A small CTC image transcriber, trained from scratch.
Model: 4.32M parameters, 32-pixel images, arch convnext_v2, norm layernorm, patch size [4, 4], width 192.
Training: muon at rate 0.0023, 15700 steps, batches of 128.
Data: 195000 training examples, 10.3 epochs.
Rows from block 6, named by matrix and row number. Rows with one number belong to one neuron. Each number is 500 + 40 x the weight over its row's rms, rounded and kept within 0 to 999. All counts start at 0. Numbers have three digits each. After the name is the row's rms in percent of the matrix's.
# fc1: MLP up (model.blocks.6.mlp.fc1.weight, 768x192), inputs 0-95
# fc2: MLP down (model.blocks.6.mlp.fc2.weight, 192x768, transposed), outputs 0-95
fc1.537 074:540496473517485481507541569488507532542461577529554459521459434450486496457504451495516555544507501472481486541580459505549564449494466595525550531449579502518506501461534475571473496423484570463484537503450479416449520474533489447575464412511510574451484526546498500478477487497493587421
fc1.538 118:543536549451492491442517545389464468553547536396537490530457489535564560465538517491522451430449540441510403476534556569483467508496521474392464424497478484585472485543511457488497464551446527503484527531463508471469487579499514493515524524519490509482466474522550521481514494547482435481
fc1.539 093:457486536483463550555567431464477557538467565496459601508485465534506530466569522474536487498469551524532475518546515472524527489496421444484521463489544465528474499471573506434543489488461483532508591509504574527552499524456497545454495462407510449476531445505491451561486506540535485497
fc1.540 115:545462501509493470443534494483389530539511506526513519564486505537469471543452544441503519491501505473528505496535525465493508468455523462496478446433554544528501518479487484484500520478536571497472551563525484525515493519518464503516502439473608522492503571441492529494526502511508517540
fc1.541 099:556490497450511510497520494458477447453462493491562562449475544496468466573522527503445480519549470474524490466553491506451513455606481511498509501524390461488506469535522449598471482549481521511494536517525566526532492555499531434545514502439534523462539465480498514549568526502551527464
fc1.542 108:479565500528445522502470473455507553533480576499431605468542466469426561445525482455533508565497555481483455469453522503488503498535503466482486498492487595461526488490471486431559460487531525518482526526511473568525562464463543495532474506540488468493403446397457497536533532500483522480
fc1.543 067:469447436510452480535461520483493585512542490496478471488593514541447537458532520505508467477474457514516534471444506477537497523512551496484458466526516544472448446578477409465495450509534511460527500415482470568503483523495586448503427478518377533424565528453572488491511458513447414528
fc1.544 070:540505472521535460535464496475444463481434383510476504523468526465591493543547531529493429506526509463464512513540552475517516478502528507507473521502588511504541515500548454539463536457481571430516575563486478505480498483475478485480456428457493469452451476452477521482495519527548528571
fc1.545 093:505555486462529454535466397489544523505523533486559445496538536593523590516482460514472471377554443496512490488541504469454560516547495546494546458498495396530515458496464572447544500450537518564497526538471545488530513503566469543440496494496523524509559546504490497548459409443575468544
fc1.546 072:546533580519509502523523522587486509459507460460508465526483471494467496531552554519554406452523495415546526476508476484484439530454483455416481483452449472478532515482467520525511513475540432482522524532554476490499572512464485537527488496516384411451506559375548462522503462461510525503
fc1.547 107:441477533437498509586551517483519532517580516459504535562550518529448500482534449500536500459515519458508565404504497527471462511490518476513506546556496524473544428521557560495527524537509525497491452544568564575521438473540528517506474533501419573504437573521548533486518461461504510538
fc1.548 106:483469538548527488415547495517468508558606531507518495451439578493480528523452518523512402504488527544491419491478529525519452416495552402460498481570468482501468526579475500503445476484497491493514481507526454442504484533529475573498502489481569570517513420470525542510530450484444596422
fc1.549 098:501559528482449565512494507561522598546527536486490468576391530477544510513519468489514473528517548483537409495425507435529452512472494566486511520489521472550503438503471489474518526487512478473459481517475500582482472502557492498508549532442594535456423502460587530493520523479548579503
fc1.550 049:496542522553484476485525558453469520497524458509456560388507520505472511432535563477475546497516480537464485553514552480542487452525559519457476541552509475556461497591542523436552473445470513523529465483507493520501492516511503493503503539486514430459486505545569438463507489528535492492
fc1.551 116:525545492533453431394477451489416507541495538601556544517555464468435537512486489508491488488490544517512476454544518513415504493479480514485482552507552487552466542431576564493492411527517535494529521457524462523581412459448549553486488483491508493447595580564562514482514480535475520529
fc1.552 074:499525491509548425522493526455507469478450519483530545530459515539527423541522542452463490501517524500501484551496461491456447450499496462494537472527508574501418585441468473519536426474575477565564515523552536453514500521467428474591445516497461452400457536503564461487521490470508501541
fc1.553 082:442441439507561527509550489479481476478520520467485409509515499552497500506548500569549472489440460585531456418447509506513533474552491559514534541519473463421404511465506521469558475563545448512480475461447475452469469488538582539489497461439438585455466423510488519483476542491598462484
fc1.554 104:511509541492460527434449451485486526519550524535464534518501446530488475493498530485499475512488500419459437526516458500535520482549534546459523496532498480436507505589541487473453463523462552515555485502502530444495417536479515502524498561440483529490423531445503416526481465502540480485
fc1.555 077:535504554571524467593445479436450491488496542524521501469500459547424493453521510527497525514508505487467441404478399508499515505531544494406543533429568543516476486460526550529568493569438568452509469515478494541472454561490445481470440491529526437506546504525510479499534500512513508426
fc1.556 098:508553517519638427535487479419492541482503575447484511489504539494527522504449547522482477484528522507554550518500478409536453490549563509563583486561435499464484430478484502483464512450512483565459474506526473478525537484446484446481494407534507502549498460489540412551531435586475453506
fc1.557 069:445502536492490532473470517439514465488510514484498490482515467488542525501523552494524530485469465433517411469486517540595502521437551491478506473513540494534453423599462482494513481529535506454457492518517526458485522470506499491455435532413502483485470389504517566426562468546488465519
fc1.558 100:591531589506442493488531513457504485437466474493522544477449470519503483562490540530441501528548537443588412515488560502511477458503555425479439551494484481554505579557550530484513532544495458545484473504512487469583495459499540485502375484511478578518489513469496466526510491479460497531
fc1.559 106:436437559455445516488489527560474519455534524579573482473477490551496524448501460510478392537466525493476479533447509478460515544518474483469479489464502464475503488522537440539492508453519500474440504537487514523511456526463539573488563502514538489497539488486560434548488502529477462517
fc1.560 089:462506536485441479520548526516456482454424567539451520554490455490496547528485515448532536474517495484552424506527507524495447508474472426452536444446449518590509534530481494550504452521522525433538598482470500564475440441511473474498422515482484519481511469522543517554501514451532538436
fc1.561 068:579540560420483475536428562489502490575491486524586504463471524570537530551491471524433515529519546583464502457470516518555489466509518523546499519533576493505498488535493545602435501507502494580487476524530541542521527463523480442478483537540542510429520453547511427539557532495438538571
fc1.562 111:576558522463392465467453492525546512544471577462585476513595450434487526536542508547508473413511465540502493535468542525490517439589523490500485525536490482471432474512560539482565517472525525490401494500449521541478460470508482529520509466470569537514469492473486507483528453481529586487
fc1.563 044:528487495502541598504506565469531570514453489510501493467498534424523443562502574518480475446523473471490529535435495442437509572567488474560551544439513469515466458536529515456471510492479506476505534518421428481513482505533479447465470584458478559484449546528570559493486547500476468472
fc1.564 096:503444510394479459484487465495490527520505433513438465452519553501548502556554492547534506460507507426551477482542474524496392524501553459477537597476466565526474454570526526499487500469528571467522459497425460532531505472523507520473475457470539502502428503453545534517500460500559490469
fc1.565 090:527534525511437478505497491507565482556522528451540521526521509565460567504478427487414475472464461488555544454422555579522510490499470538510452419540538500523526577560488465426510546513470484432465501560485491522461551535483573511467484444488488496546482500538498480460470450515490514428
fc1.566 086:492504536494539476498538471468515440493459486511503472519445496476535562505490433571511478479542505522485539524486480492500491485504427484452507581463496467480467528532479477526482463550536514519461509507475468527551524529443519400528556488537524509465521535518517455430534491471563497459
fc1.567 087:504475490547455483540480444526538574532450524459495516546457543487462465477424526459526480501480482466481519488503604485523527497537408440505552450504499480523523521505496483438506549527592532470502499487501503519479507516514530495445438458544458525487509483535442499531496428473444452466
fc1.568 070:481488505522525548458500495537472435470525555532492486457575501513505492578451513450536439476441524520430450531398403494502459487485485522461537454500452462476504487563524447537447520563517449549545476489490499459578532471531544525510517575525497526477442529544504451470472499553489489514
fc1.569 099:534509566514531493495408565483492464480537430486557498551489481548451536474556570452447456475485511462535518467531513488468527448502478540516532505460515498466470498513519535546487508475514476513496562522542530426447557439456500455503460531487539503583463527586518461510501469459564517525
fc1.570 105:462552515505544535537487467528490509490485600520489557471530492542462502541514485485539501432493402481514447535511451485513529508458502517501541544534534531473476499530605429510558469503466435458480549540499484509559513512510490509522504480531507533507461508463511485557441459473511500452
fc1.571 119:488594449509430507464453507459499455476485488533560520460550550450489515556499495547472474450435520545509519496467557490495515466470577508470553477500552524488522494478509422492496482449505473461567452594487602473538518531482552508547452498430472464501531491508452512491532489529453517573
fc1.572 075:530484543523556530468537484472503488516536544510501476468535481488511512509574500530582590438538523557463508556458461465476495417503564589540475504488534495434532474516468491549488502509506530516531497529456501485481520527476436507501482502578491467479491457461481500507571465532510456485
fc1.573 133:507458482571443493466425484506486492504503531482501480483483554551522459504470491468481476505512492487520484494499514445500478481522461478504535507478511539482463506461463534468529485565534468452671450454483492550517517541558573557483466515491556461451471538462573507482473490491537473547
fc1.574 095:480500559543503500483409549500468463487455522479500559528497486474539527503506526491525482521413537552591469513551593523427509540465549504545457528473453535458474540501450546501508543465425521567486554495573491565438491505455493453489497514513458497513532420493436495471468498503415475509
fc1.575 133:484598536442541517480568502549548514521545553475528566475510520482471500438467516518452499489475558443563504453480509509489512538466538470514497444523488529542458528529455420420556508523424488408590471593494503556545541484494529476528556512537508532474497475535511447477480507558515570522
fc1.576 100:471559587481510491560490472503516473501516471548543483475531571479449509476534403527468547482515492455532523492471517531475483464521514533520524533471523446535514536463557541430465470476546433493515525542461469541496520478524571567463580511373458468452531519528580472454501445511506473528
fc1.577 131:509519549490521487430469544505523564451525446486440465452562512643478417545489514475532535497554575463568521458468485524448555485459484562538491467578462432472507431553503391503488460541460501486472527482522531495536490481572544518492516472485465516467502567453489470488496455489522505476
fc1.578 083:457526505505532527508445533464587501525523527449556424483497469482549489480530594523499552514481460518451436498394492497469498530557500539564516549497458466536571480544535512504465496484509492496467451459481517476444498497473509453464493409515538528451453536475518494541478513470482530491
fc1.579 084:460517501489472494492500424511458504524460502483511500531593434513491462517502498519453503491519476499513452488558518478518513472483498463524458524553544474634483536550448476528502507481606472511524594418460476487477529541520502524513467541538468524513517459561489509512458437495473574398
fc1.580 104:541541555518535489437504504516461467510524488447408498475450513546509516506430497530571464498506524479523506556465482435535449499520517611503511434479462543434458518466527440554425524528442436485475497512464468418488509439525507512482502562547465462481484506523482442512480512466477469594
fc1.581 094:474466563494522483486570555476556462493514534481517526501472496487438511566472536480541442503495501486456446482477534503440538609511450410461561504517504466470524561470509542592442494490485408468495471551510518423466533592468397514508508528520404518494495495468503492553563510470441511481
fc1.582 075:461445434578513609489447442485491506465515453493524599558451494506486491440485456463424447471478504406547542458520521425514529506530511506533553537561527529456442482496446522458551510556520448516529498453447485533515478510534471544533532463481516464445555431506468462564450447477529443546
fc1.583 120:534500524525494467453470505510517419503520507539497501462530574532562472550527529493475483428522542543513490499434520430547446541398526500485568450516478438531498484561423534474483560494472539527477479475516455524540455500506498457558541485501561594448430552479533480415499481464475526499
fc1.584 087:507513495499484477478493420569459499496555532500467492505505527607500455546522432492527478534569461481577509434523531485440493438445405493533479433499504499458515482531517483538542397515552452506519471559472577487519535492540484482450468574507558494517582485547467545518530525492487495561
fc1.585 101:480472502567473521450496474505459473524457541522467509452507522569448488538524582524534455493494506436559410465455493534458519464430511473512540526484493450524496520572490509464498465475416465453591426503489481497512442526506529446516549520495469513514516463540477529397463446446547518526
fc1.586 102:515542484548532493493482511488494476474493504479462402475485476421472525551545530515559456497426434489499505543430528476458517454568551548525481502465614499562453433521521456506526492480539506459558535495481368527479464394492545490418467588477467510500538463522467527493499458500490519448
fc1.587 111:469522413540511489506470569504552527461465502458616412492496603541574431543473505465511493456397507516538477538514551520501555547504410531405516470526510487510528511563541531509564520486513505466459453495491471510452466504493461479535541494525511460466481462493538443418574484467503549506
fc1.588 069:445541500570499525479545473532492508500476555456529476502471540515565464500485527521444539414521537520508461452511453492410496462441544537478488566445578402491583547464504484516471441478557473483530513436507515416504537443525545492499519425483535456519498421486505502457517454437518584405
fc1.589 086:449459508504533538538460526493570533467523557479494501520429486490526469494593466589432566463455505468480498476548494493464472454528479456542515494542521490489415509473579402486456539564455529566540413575404552485554515480486449480530439529521508481443442456568468468509456490429551510497
fc1.590 093:479554478471495589509483529454515466441530476465491465470427420566483520455410453514535538498554506472472523526512476475475457464536462485566518513477566499533535476552632524514530525482546497460557481487529524531462489512507545482476504512484512506555486472507518513492506516514519521599
fc1.591 056:476467528559485511515514493444505418510486447460511514475490474477455511475537542520493445551551546427518473443518530507522464498521511508479462427505462432493466494460488466417574501499560461453497526540566448556463510538491496539476596490492426429505499553475429540487551525528482540526
fc1.592 089:524497545554541441553565521500498447543550505549492475559496465520505556492537540508506498427487421483546573483472466488463541517479544449487475482493562476516501529566459461380490506541576496552550458503430487495565482503442480472561511456545452489491547491500510503446531490555473437539
fc1.593 106:557535515505445477463429501437580499539431467467526507509525487526527515478467512481458484493509510547572413514477520473494504464601567429493511462478486456536488574473526602492533496534555527521495474558507508461509504450470530587523456534508491435518472516464458444524491499492497478479
fc1.594 071:575430409482534469460445579539471493473513492482472415533513467470510486492546490440507522526509479505481470437518462571482542564470452451415520496411505469430498457448493461503568529489462527540552527519487523487492468490457533412463583510514501496500569580528534544463447513527513432529
fc1.595 090:569559503484419403559489496539466460523513521491477481533459473495558510468503533477478476482603500486546447563441475448458467491517470463506521586521472512528485492482501545433482589458544493530466455467444489494489468485504473469438405493456472512458542545398533543517515418481595436489
fc1.596 106:538530464514559517438460495520483543513498543547530462537543459466503491491483454505481470545513554510502468452436501483504503520499548525527545548503379511526429502470494533556535512520503494510494465563517529482582503467509485472501509466545387479497501468399492455378571470501555509474
fc1.597 099:562567590566510494511505507540458450482530491452538394540505508497515493477443495481509444457488454499467497494470504485487484513488519535502547591466488467520587581447518543534486543506498551567462472524462482407485434529461508523547483496510491407535557485518516495492542485529467477514
fc1.598 118:510506518456465479526477493483543491524436469496430543572491517519505592523524424464480480476459438544474478502503515511502552494507522506490575520472530484463483474507552534481470435467490473514516482502547475525541534491469510489512495502527390484539490506432481541514364500497522568539
fc1.599 076:499457504423429511501469474540484507487522503512551399502513477462488514466486540501545544539544541499562480405445514476489451502414558512464519501572465455481501551531547470574531499524485501488548483456539509550448545481471473537551488481577396562520481583554507530552542571545488505473
fc1.600 086:504497483482522492518459515472462516534505489528471538470476487475469508499448554495478486623478504440409550543434478471455507444415463492460549542522465517547590449478505432574489526505532503485476481573512539415499518470569512534553500540567511523484479451463474483517552443499486497482
fc1.601 105:473488511504522477506459456521478438488543567532507457457452447516567541425496484453466483445534443517509591436530519494518473485518490515538501421432445421514535520497474505543509513527441525501565499530543573536543458503505512497517505492502493403480547493439436465462498429546518439494
fc1.602 087:548468478528525533459441533495549437474507557438514482478473510495480556566494615492452508546569543468549476478521439560497505465543550501497508445501470466497555498472487553525492571498471475519466514415507510526437536544423609535552513507490499450513522544481546515498412508515552480433
fc1.603 088:470546527509450513495539456515397583508450449482482505486489536544503469550575424477556495553556566510485472518540512511498540468491562470524553526474521442484503480544523489512539503490499575477430482472476518607444539568514531461436484421559429487386477493509500505495477539511542507534
fc1.604 088:447495518576467493585524500498496463508532571507560508525489452482515517509552581522516469505498516499568552566471475510476457490474528427482547472509547467518494567506515465519534523475486512436471515520458470467481432511503551511530501533414563534470574516419511501433476463536493509529
fc2.537 070:523482569514457511513520437470544437513528456548533503573489539521512507488490528533500511484525525539441521513503457477486472447451466505536475575508473516467495493461475467541455519477536455598478488465519573539478571509560429517487495500522437553518447528558497499524469435500504495573
fc2.538 125:505487486574508523466475410549517497485445555501479506490488494478569507518511546615516526523436494454496463492522487477515439505469495462489445513543458475514527526450534537517612472545561513527566517465542538461449488510569624542533484437464527461563531457434503407490514484489495489470
fc2.539 090:408461521507571568472446488581526503577475533513454475513473475512473463481518492482467515543571544534559557475492503483456500487492472456433503539529480465460470528446535507445540477392505460450492504476485544510516477502502475476531532541387546475474470512436518579511499465499494547544
fc2.540 114:464457498437475446485527572532513507561492524519439533455464520534447517467576552462605551489482536468423492461476466501470512524464463455491465398451508468502487484535459510515532520461469562522492532451501447507504575539531459471449432524522548527469506460558535494553453491420477465528
fc2.541 090:501530499536467474557429522487448526534589530528548503516555478490554513475535508488515488535476484498564512426526466481549442481529517537424508540477486524520416543509434522507522469527538441465591457532440515490459461442492471453473472514503519525559570521488487505504513545550467499464
fc2.542 102:520507472514540494484570531538550508462503494546498456507552449521478527554417487536538505494470547535465505527596534443470503501539451524550501597533547499446494488575475511492490564551528441568438600489532495456471499477480480499511478467490495447473507454429511472470480536472502516494
fc2.543 070:506534503498454503470581441488477507505561539491397517492513561511568480504444475446536542467403490563446489532495496497459512549423459467541521471463446487526514511453464522494461543477578497477539452518466556520530520497468511546561394520514501506427495512534458462491507502445467551501
fc2.544 076:504470480532496517490548509467505477463524482412485482463518499498567502523559465555464580454483485495508494520530531507458466453496521497459555513501521519542476461507610438496561479498457531513519471514515491508510448502477463491502526425462473508492492525434497509466513479533523516475
fc2.545 092:520478393508460519532498441539529513440476573450460534574545494479510510532525518552458405565549496555499526458513492482488521445515489503461550524542472433501509526507460586477459464527468508480468530442535521464514476538463487444447510558515572474513474569576560520439484523534503479498
fc2.546 076:555515551497490491508478491488486503436489515487501539515460557520471473488538471491551555492450508575516515500486485461525441522475514535586462537445450506538500562554498497571524545494589500472420456489525449503489432601495451538508478408527478526507508521536508471499526420502548532527
fc2.547 109:489520512452495487547451449532494514494526502516492533548480577497452604525469549485526464557519425480498549450558518454493550470475446468539438473498436519548486526494509500456463468527524458523529481463469464514611490447572495436454493434530539507504467519522511513475467498486535534530
fc2.548 105:565516511471514396496547488511507470482506441568504498521513520378459412501512517498595529484510521484542492522484459513521500495458480510477473497533467488429469477499512472494549490488518459516504440538481510557422468526468512447449590553465489503533513512471522534488556545512541516514
fc2.549 105:527510508447520556515391536543515465429507511513574464457497534453493531496504508501568516554506592478571527417548488449532513408530452532461586532508530498447604501401486459495483493499532446496557485517501522495480468494517465516566522511488409448496515495454510523530545509444479519596
fc2.550 052:462479517568520418511471439539548406420532499575510539495511518493560406526538552477511494532592558488473470508489507521502507516510539526463536486501443481539500533533480565561390439486514492395538451549504502471429540509467452440529545497559564529499485452456443468474554470500494465467
fc2.551 127:560428488554507470448528571497432474539466453532464438557503498494488551493465474507547486463511474476458459525513471419534525477565477483481490482538521504493497511537467537535516516468513534476401467498513516465497470492517425439524505553502555497469536502585514593545423473454445465532
fc2.552 074:518553497502526480417532521446533492498430502524506523524486433478454552511517427538469507472549547521526482533547421503491512537403496519499540465503514482480537569499587567500513458478497526450490472477537489521486481478449544472542544529451506440422482479577415451456464429389546524429
fc2.553 083:478483551464535507557443423455468523491497520449412509604508504457528409579492501474513491471484435509523426455556507497482520483489470511548546524429633516441481576492494477520446525551516467486554537494457467497402592493525513497455561502461566525458544467520511484414510509418519517557
fc2.554 104:535535491470466416510477538554410503483477518462535491436582463460451513529454499592559423575499568517534566519500501485499480569514579469543515500564566551492458606555591457507565453494438531485556466484493539510505469507485375538523535476550502505501522498499530501572532486524527514429
fc2.555 084:485488446462526583525485488453454448526502497541444447498509487473565485487550454572532475517463503551471517521467438538490531493508534509428514537487601475447477412438495504465499564524484511458536507464522515524529462539466512513506516524514440478528532490514452477503526459510487495528
fc2.556 102:500534475491531474486435451515485526472472561479414528511428544449406503512556517389476531499522493490514466517450487432527462450484501521500502500548483499410525517558467546461476444475500498517497459562512464498476470521480463513481503492627519438516551447534539532422513553514506421463
fc2.557 074:522472519472505557460548425468502489528516428522488515470548530496549467516534504500482470561429464536418487461474472528467546546502518528518528499426482563521529471531479464497509542568500466528429512518536530583436453555560451544520532513481543501470477384485585483444560507467562477515
fc2.558 093:528464472509555436543537446555510474480545442517484439473502523486437548468492550493496481443536591553532485518494541589480493451510494480503491580488537488403421482488469490564539528519503564457425453507423550515451558500458494483464507474538504533534494488467482479459470422492498513559
fc2.559 108:492471446447452558581458513492494525478489479522472448451529542489521445473550528510486512540485525462429489521484524474489540489517512583443499470528488455484655562487451485464553467547529532488536556518499508503584521483555481470541526572509456455532448556506528556464474507494483463530
fc2.560 092:488538470521520535492411548546542513512537479532537451500600499451457497508470501486502421577518540466559474529504508535478545514528509446444454502510490526544476440483553525533503493450515539465486529498511547503488500409466429488429425556435453527510544578481492496452432470460526478519
fc2.561 065:530476446542379521447564441604477546452534531493466556549496496468472533467520555446519510561426461466528464480461519496577508511499502473538556535504506551444467436494554493518529424525472496428483443485492519522482519512536517508517575507498537525513519487565474551432511466505492470526
fc2.562 115:529476514491510502417517537485517513560591542478481514577449471498535545522538503482427500583485473473447496540503508470390476460484555529466477485496436473497498603536510538467507518508524415545547529483526503432419493527445453466448514497534491527474478499497444476467448513532587465528
fc2.563 049:459489479464578563525534510589507557537559494453475486487491434445419450480428437490498494505513467554497497538554532511507534464529396487490476494550430400435504497494517511511489539534459452541534512578507513406515510453498415538509497524453478526543478596512528457523574420449461473520
fc2.564 100:521491507544440533548421478545543519506528556520562523572524463503470453503497478455504514521439498497455456514525500523453525433541535478523533542453454530470455532498520477499483572462515482448442526515576479488498536467553447508483567453462547482508523511471497538477577512480498503477
fc2.565 097:537508490516481576518493504527452494472500583496476512528494510523525472518391476511554530566493490474502506474474451612542445440461487509450549590529483454420462500486543435508466488512473511501462513493511447511560521511585462487491496489522530505557507520502455483472482472598452492495
fc2.566 095:586493520437447543491563474583430522596485529486533478519507481494462493513547496480466481552487552429490482520421462479538501445445487425443438485495495536503510480441501493529532422526457479520524517526460448520470439472528518521568532528515476509446497471569544499587508411413485396480
fc2.567 093:527545507534524532394534552536549566397480491527516478558480598499481553531482535513495452436492490537500555507452523420558527450489486591530450503478554548472456437514532477548502508557559473511587482495515526480515481533455516492521507484494500508519525548500465487514529412476488510521
fc2.568 075:512519529442488507538501582567487389515486535567521598492512541555544519487520568569480562471457501488432514539481504462495464433484501526513557533453548533518507517522489496578541492495495498528481484489486521579449512546459450568540523490538504499515481538481528431517467576456477510512
fc2.569 104:470462564559462552496490435498534504599496465519560472480502452554455494464501495489510482559482465459509530564472507501477519521469494495526559448471459432481506464434470496395508523526544483562480524441474476475514437519564478416497434483448479611558501552502452437492534505561526549423
fc2.570 103:476465474538563473538515526569543507463526457468541496458563517508477466605533531452448482492440472491542468489467481526530436486560447446481500560513393542548556487526461518501438495551551505549466488429475456485481560473471489488458505524466478476491483459457473500495456471581536564469
fc2.571 106:531477476449533502479479430484489490560512582491512424520542532588544445427515446489508508553445495556482507451507464428511514486583540521499505450538519535505468510534494463475480459571516482507548494497461541445438534479493510519460497566531502558485461459512504540501437439507466495484
fc2.572 077:532492463561488439519501536561449507490497464476446542471476513498485528530521420460512541510578501569476490501531497485567559474455473546536440526470435538417469507530459539505456488448479566545531525468490510483468477521515493430504500518466517477475518429572454474547387548481517445430
fc2.573 139:481593573510519505476509511504421524437467533565519468466497490490477483527484457500454505489583425396475518441510430545470437497437515508513518504526427508448512520533494516516483492450500510488505495523541504490549585453478552556488482472456541478480522453562487462549499484462496446521
fc2.574 087:483534489466467583542510521530556536460496464529478541465417488542534439435501498526527505512503493503518552531519507444429573522447510539472459443471518553545439496463569503479425474523565565490473477485577485510503445490500511522514561538455462421529512511475485479533478468459477445476
fc2.575 126:418526503480481554512521470511534484476519518472470467490507517488527549491439533489452468495489451477546533418508519492514496471441482501476420534457482601529451459493527574426484430463505505546414467540522545617489520513486478467577544533530507487568490476525556485513438561485548512542
fc2.576 102:491537476456464501481445531449475504521441525443538480454495516474488514517511448478574519547510555518519461543402499461588507494538494467499518450533527457484546447450528431507509415468489559526506512496466457500499526437438481518421481500523549521473462459495476489513500494546449450495
fc2.577 120:508497440450524511421504494495515552479502540537520549506535521495555525583500456472459529511474443513417559512449403459468459505437512506508483487499429515594477500552475507499467437458526423477527509494471558499539445504524476581438423535483451446468473462535493488501457453498510511574
fc2.578 080:541490495531448496543513526448490539495514496465538476516517544498537517512504535458462451490533547455488564520452511412511472496487597575499412418428463574597525516498504543424468475522542438519464501517530533514625511532551477522573553461519473550491519545537486529500559527540479509502
fc2.579 085:463514472487554589471474471491481510504530519538584532501544489468480479523545527489510469471493543500585487513463454469486575471528498471463520518396501470483520531450485473503543513472430453576526499508532547485429519462436566544513560566458376494567521566534396463558490516465504493520
fc2.580 101:563449491471519483475433423534511482509510461491476509506550465577522489504435441515482481526457454452498486554455547454509488498461478463523587503479441489479507520607511501552508526510521439489393499479489512479469489561513428521528511543520524515505459448555479501503516517509488515482
fc2.581 095:521552556528478550523472467501499546477510538510452479507505510503492489496528511415492519485535446568534414462522560487400503480578528434486475500534476459499512457600498530465489496534522552507482576500539458486456503517489465456497480441538534527452499535492397536477508474525523461501
fc2.582 072:408556514524511525504445503526491436471545430537426504547490472524511486541505544490502519491577445466484571463507476467494484541460529477524583503491542493444557512558535473508510464515526508567483536493534470507518563456485496469545495520482514497539463477491489561484538515467497460476
fc2.583 134:499525519493565567408584481496483454562451475487412549521507484456462532443505476474493548538495535515498537458521425521574497507458482484423533424479544525516506424486541501460485494444492554567544409560450485492475442464448551530475561551502517477430479504486557496504454489464445469530
fc2.584 085:457528468569497612487475543467518530555637446532517524463490471462503533543560548494516513530517530486496523471516504469477501537485458494570485462573477425542505499451491512523571459491406524466531414460512464484514553453514465527463443474568563515535491504566494441514487484480498528468
fc2.585 102:468468470475406501472494540489477471496530522486595495551474446406454524504520465502532440509470525476537490551503435494473493529481563534522541510504466505429449520614498459551570442456464501513538443506532458473549516490510483499494426510520579518516520570534510473456534572455505480464
fc2.586 104:481501476525449473511453422410420438451471516492477520560508598503444510501526467478500445498498534427528507501444457517511488538454460494493490472466460419410503485507443503503488587479500522518491499523490533479463449537426447477487519464468512460504526440483423489532532477519478512508
fc2.587 113:481545530509534493431442542515432506519519458507500495524480468534565483446479459544444485428480518427582487503508503479592516488449576481585484505513492496488455535549493461465503536476539456505404493571545464529471527395536508516543516452559448522472519464464523512488567573536462456520
fc2.588 062:433522503561544495491513568489476500515590525525536516470473553482480531568532444520480445430531517533512456519498508535477575503608546479489454515628480525463490525590480537418522523567456493521469527492524505466530552483499460529409562517519481523449441538474474444416545448477549576490
fc2.589 081:474384552501434442515524475576502477450496514479466496509581471472458493511450495524539501476502520584483526454486398443511495374540546531577445449499466434424488488467438514502465432488471569449501500529448506473479499444525470453505522537465445454567545502479502483526549550487490510444
fc2.590 102:504413518531521365477487504512519509544546496473578531571474506565525436483565504550535473449536450513455404512529523499471466472489509463576477526501458502478501442485493557500514472464525473462533469421537498517558496516548511527550522493459514520546497521541501590475488502445431492508
fc2.591 055:371541404558474502550462517481529480445465484586515506528528467596545492471502506522473448496466488471485495532541510458503463512497459527466450516444495482543481457537490499419454522484532428496430554520497502489462501532507512517571531424555506506519527501494586523500542443490500472483
fc2.592 085:473471525570468477497452507477534478549491511510533513446495556517518455522496506513497469481551460473504559492485457505534493537506544502492540485537442506509559489495561589530494593532533431502439489427493505485497470546460533454447453517432505508580484544563584473570463475545550514515
fc2.593 108:438533494430542465496523478522460511457521531447484443453545487507519464459474458455450527553463433470480532506503553519557428551516511511411500493567539501494474499505459489478466500456544515417476506511503541505496538543508489483429535453466531411508568492530510508425497530580510427427
fc2.594 072:488545504498559487433465539518472480569509495537527493497495489451502517386554439554484488535574438552494498456463555490441517508463457453433498513572522511490569464506486518479504503469511570451646447427476436539488557496462491486478497526464526412526478561500530499556502545526505550558
fc2.595 101:500531510552584475496458555427486454534515548507418500504459405522424500520555475427510487509504458504479474463510545439538503443498572497453498512485562566459495480476531480457551486446537420443533553496540391483470524487499440485433455533512447460438539463533539480528559517506456484470
fc2.596 116:490503570523561499469556465539483515456394542460435524541471450505544436517511548523562491438441484507550440506521532466460446479456496494397476513471568476506457520528470566489488531555519482452510486510504546468456513516491470556529457543526518402446544448555576580481495548456426528536
fc2.597 096:472546417571503470605474503478539530487484530477459523446462485502467544457431494436465459509525446495502512512446507515468538496484447493486513523422495505460492526465480507480517580525439549489490452461532479478449552448515486479470544495440552422432488516496547507459501551492522543491
fc2.598 121:388520489510567534458466487516506516500492505523571519521464542470534494543595543452484559539436477546501430499519492483557514465498458476446544555469492587481480530540528494472531554449515508456525531529503585464453467481557479471551466484543509494519616472547445547483507417475464469453
fc2.599 077:522496452493469552477510504546465548518533481488485507504529554445536451494564496506486575510536447558486410535506494460461480420491498562471482453518476510525561513452502528419468540492572485524496491579447477535487490482472529405541466427505533464540518507566582449483486513547495565504
fc2.600 088:438411499494446498458545522501489502534536524550481443509538496505503453469476506540548474563519491505536589439563557460415533529515524522464439552535439550426421516575466563473532519527488478455453516522494515518538520434472535511528526538484503513497482541553509474429529534425519543511
fc2.601 122:487552510495513516483432510520500502518523459501592527533456575460428480506459520432518542527498445495511472486497451475522440498514451513515451465479436547471464467501514403503412467464445475503492496575461450474606520477473501488517522516437511470426431467457497585503540483485437525541
fc2.602 080:437474436562483546468520525505471548507558517538486541414503467533514500476498523561453441531517520526475523462562441434494431535561481475491506516519500523475449539488527538493454493528504576476458509495427492476459508459519480465469479515468473538497486540464463490561499593570506514470
fc2.603 092:510484591484554462481445573503543483520482483528475479532450491531536503442545551424458494572552537485512448521497525445466502467507489534531431541509491515440507511543496480418493549506529524584506463560560547480485544504497460548452515489519540457457502588536531477490362464537471522592
fc2.604 094:456512562537494498518531532559506489523435495538496550526514491467440499523522574560523469538545493556566528506570471569502448463422490528479439540488528477519534545518577439520556496448529484440478468503534535452556561520522457464548500523511502446555455589494505496569498488606499423427